{
  "encoder_parallel_block": false,
  "encoder_kernel_size": 3,
  "label_smoothing": 0.1,
  "decoder_mlp_ratio": 2,
  "decoder_parallel_block": false,
  "residual_init": "zero_last",
  "adamw_lr_other_params": 0.00086,
  "grad_clip": 5.0,
  "epochs": 1.2
}
Rows from block 3 of the text decoder, named by matrix and row number. Rows with one number belong to one neuron. Each number is 500 + 50 x the weight over the matrix's rms, rounded and kept within 0 to 999. All counts start at 0. Numbers have three digits each.
# fc1: MLP up (decoder.blocks.3.mlp.fc1.weight, 512x256), inputs 128-255
# fc2: MLP down (decoder.blocks.3.mlp.fc2.weight, 256x512, transposed), outputs 128-255
fc1.358:522534535471515440473533542434543550510425578526475457529535565434491505424549487496573426505532500553480455496514508436501521453573362460548520488510453421466425427494476543426603453512526529562468462513483538523499580531464541484448436531390416474470445567454376517547413525557562424418463449502426526445502535534412461597483542489577551414508472397482470507488512491373569476530449
fc2.358:532525525534411498515464454492491489472545535539546562486469461569437483583449515522508470578447501479488495480493507487450487508527527485419513545486485508528570545504534481503453481510506566498485542483539489470484474535497536533562554501582523504605564446540545494500568434445442551523472483421486481561475455493570554390502489522493545614473552480515477501517512441572454488466466
fc1.359:514370542489499515524540525446538441413493594564548636551492517551464575519438502496500467525489456521492496495564510524545521431485521490509516485479472513495493547534519536471452540490518546577535463451558432473504522525597458478608552456465424488455522472499503456542506482420468475456533579533392547573421532444554490438533541473354579448443477442542499589602459524560525506477507
fc2.359:565520542449431546522478447573490473559451452502497428475548535493566461531504489435545457512507519533494462455423491469438413483531471465552444500452502478509519532525502464513534437512542421455486546418415508479535427517451497512466422499480530524497505572447438430512417571548482494525474465529512497496560455501518535485509505450450523530529575556485527448507454475461489506493485
fc1.360:545448454521522448497476563403543479548540473488542461529481419492549449539403464454498442514451480408479470538537637489439502535623503416514421420448488478468484408522487478501468449581535471541548520528482502502531528540499440589521476562566574532493490517472584487578437516490505552542513555445369609410515516497541541519426475478538452555523550582527519550489396542466382531481476
fc2.360:527510500502402554445526522603517545403510564490450396449559578506486625544495414536489535470543468422442474392521493524557545523430472445547465383441559500540495526473423576464462473485571427481521476501596532393467472455563532510502505503383536473444438590497430549573434509450582535431484455522547423583549565655539429545463437404548586473473446459364485520579462533519509564470466
fc1.361:534515532464501487472530404399583475521453443497498565520437518530554608432480421447529447533512592413574469511523490448528519567509451383542436540458457529553466412520490429525481487487521469491464446601467554543449574593536504525513455535591543584514570523576432462431559516578545469488496502526515529561434487465518456556470469429489476496495490541547548586548513512477448417587496
fc2.361:490455377549516467514460509561487458506542515502531426557502504456496502575487517496430524488506427476476476543568472561465519486492549585444510498484439478405526567491448496557497515462494486564530513502543460489549485523531507517551454519441475464461457579461559478488497479516489501501427486542431486503579477532539541512492564536501496538529510486405511446482547436533482511492516
fc1.362:489459494563643452524463537449462519450560411444519437505558496578486551489502466447464482418478572514517459520486467519471467502529534533395472494531396490546521581606468500431461430451508480459531470501489492559552504518566534526421479497413430536471416595475572487536505357462373417575564510535493455506493484520457490471539559476437560508509534557428515528525485455454516467558573
fc2.362:506524468462437558487464510480518515605421618570455505550458437523557439484570519609576495579444433467416557480473486449546435535510496483527497518496568476436561488471488505536514506456494466482503503501526464517482519526564541542552435576583582436471537503572476520481499530540386511445541563493465514481496488475490525545432518442527499483400449467576515478554500407441482512399488
fc1.363:544578473467539390548566530535513447562507467539449575515452569470461483421447459542492418491588502539529433542439444469427481516539578456545430516507561553558552449523580498495457443468496493516555579532492462505541475519539468560486549562491471498500535537546471476482571519448420563605540414520571554539545494517475500595443536525537517518482574476467505469617514449545454483528467
fc2.363:478374530418477506619516512412499465469512497410508585551517501557525538507526502446515491480496533557440372536659535533543547461574491547520474527488416391515484483544441425415556599538503500502513499420459446503558505513418556515535398502463486472490546528489572471486506433563513449516577553507445511510536495488496398395502463481452512405525439499477572565415481460495406525567570
fc1.364:566517467474478486450490416437525405606440505498508473454419535503536544498492487515470518531438526484567499478496505454528415543489550449546498439478538475579484476451630437464444458555511517512540545557410504475532460533477517541539409496456496450564579540487505444509525499541541465500549487544504546593463506535525458545496438537499537505508480459475442468452540509569510522598551
fc2.364:495479506530482474497508537510466493488546543470530589538535459511476505501477539542541484478505492505502457488475510516430562458477530499436520557523494435448500532532449522549477441477464533427488432535568511507541495532529495523526565498479473496452466447482477480486497503472455555543470535456533496432482466508467517506504515497495465512498524506463533561560475533555512424511460
fc1.365:473469494492481536457517478515532463527463554546584559534540528476482473428553518459529508425561582547449554411462516462525550466406443452422515559475524396472437468530549462337496513371454523428467408526406559486503494453581541515520513524463500440570369547469519493502436533487554534473514527512538530545486465477481545529348494509436485500519503473587540529512560459490491504498452
fc2.365:574638509528506423507506497431528497474542392512482441497451436543424461549483445533529519540485514462611516572517521485530442497533522445552471425560444530468548494533464489612563434548521558548495510510593469427467511508512529475521511481539399549562564494563478518523512504494488471515487451514510444501476574457482480456460467510521542461452515496449455559491448591491480424503518
fc1.366:479507455527505417546536449519484563458518468468561551435414574557520549488499483476521473505526461545503482570518476456505447548524482529545563465493504515629582505430535566467500395529548460552587431478455460487505520463486534494487536529467495480540469471567480476482473372465487545505496510528577572448511472454489482535455492506594495541447577484416457567584540578468507461473511
fc2.366:589494517511497501490544546419528484566480503519457466562527457465453465539552497492511487490438491460474422482459544467517506512512529433494419558490489438455454479503534455537486563462387511518413513518527532552520466531565477461489496483466547456518431570470569490525475598496464523503530524466479503513480515528529412441531468528452468475542484585512560513482489408588502525573489
fc1.367:478533599509428490452468519478490432486606395504508447453511488471532527502489405502539564466451492466444529499555522548550483611543486555495509511476514455414497479469557447508491546525520421521563544479464459519549495449417489393528434531556534500491496473571565508544483460638465517414483454519479550537493501528488488496500447500544439547513530489561451508464497502429587465581522
fc2.367:437618434518520515492544432560546583426529506475500581586543507528503559509517485484517452511533480507582470445521549596606501478513527486488527499598464500514515653524549518557459526371512533437522578496448440321446492480444510545414456539534530549515480444447514529500617501506453502492565516448536522377439644492438558430579456430514403497465450459469399500556467570475382500536440
fc1.368:476503505524500565543516523562574505423517434520525566427512476570508475528563561563474460632480545495480474542445456591423474472536468422413498473480472497583527518499588441529495520487489498533456562560517562603431518535509508543505414541419518627438569564505416545496420572480469420508535438548446586510559411550473562466542508437554474548513505528543515508424421504395634517575577
fc2.368:467465528433488471532502464484480583576506668541495437555522504493548546545518478435467463414470615540559511565464500507472499531423451540502414576363467523458507543454415473507527467520459400504475424523523464421576509470462445508542522494528480460535463508449552484500533416531532520507432557464482441510513466503579520537491482487454504512507620370488512547563491456585490478494475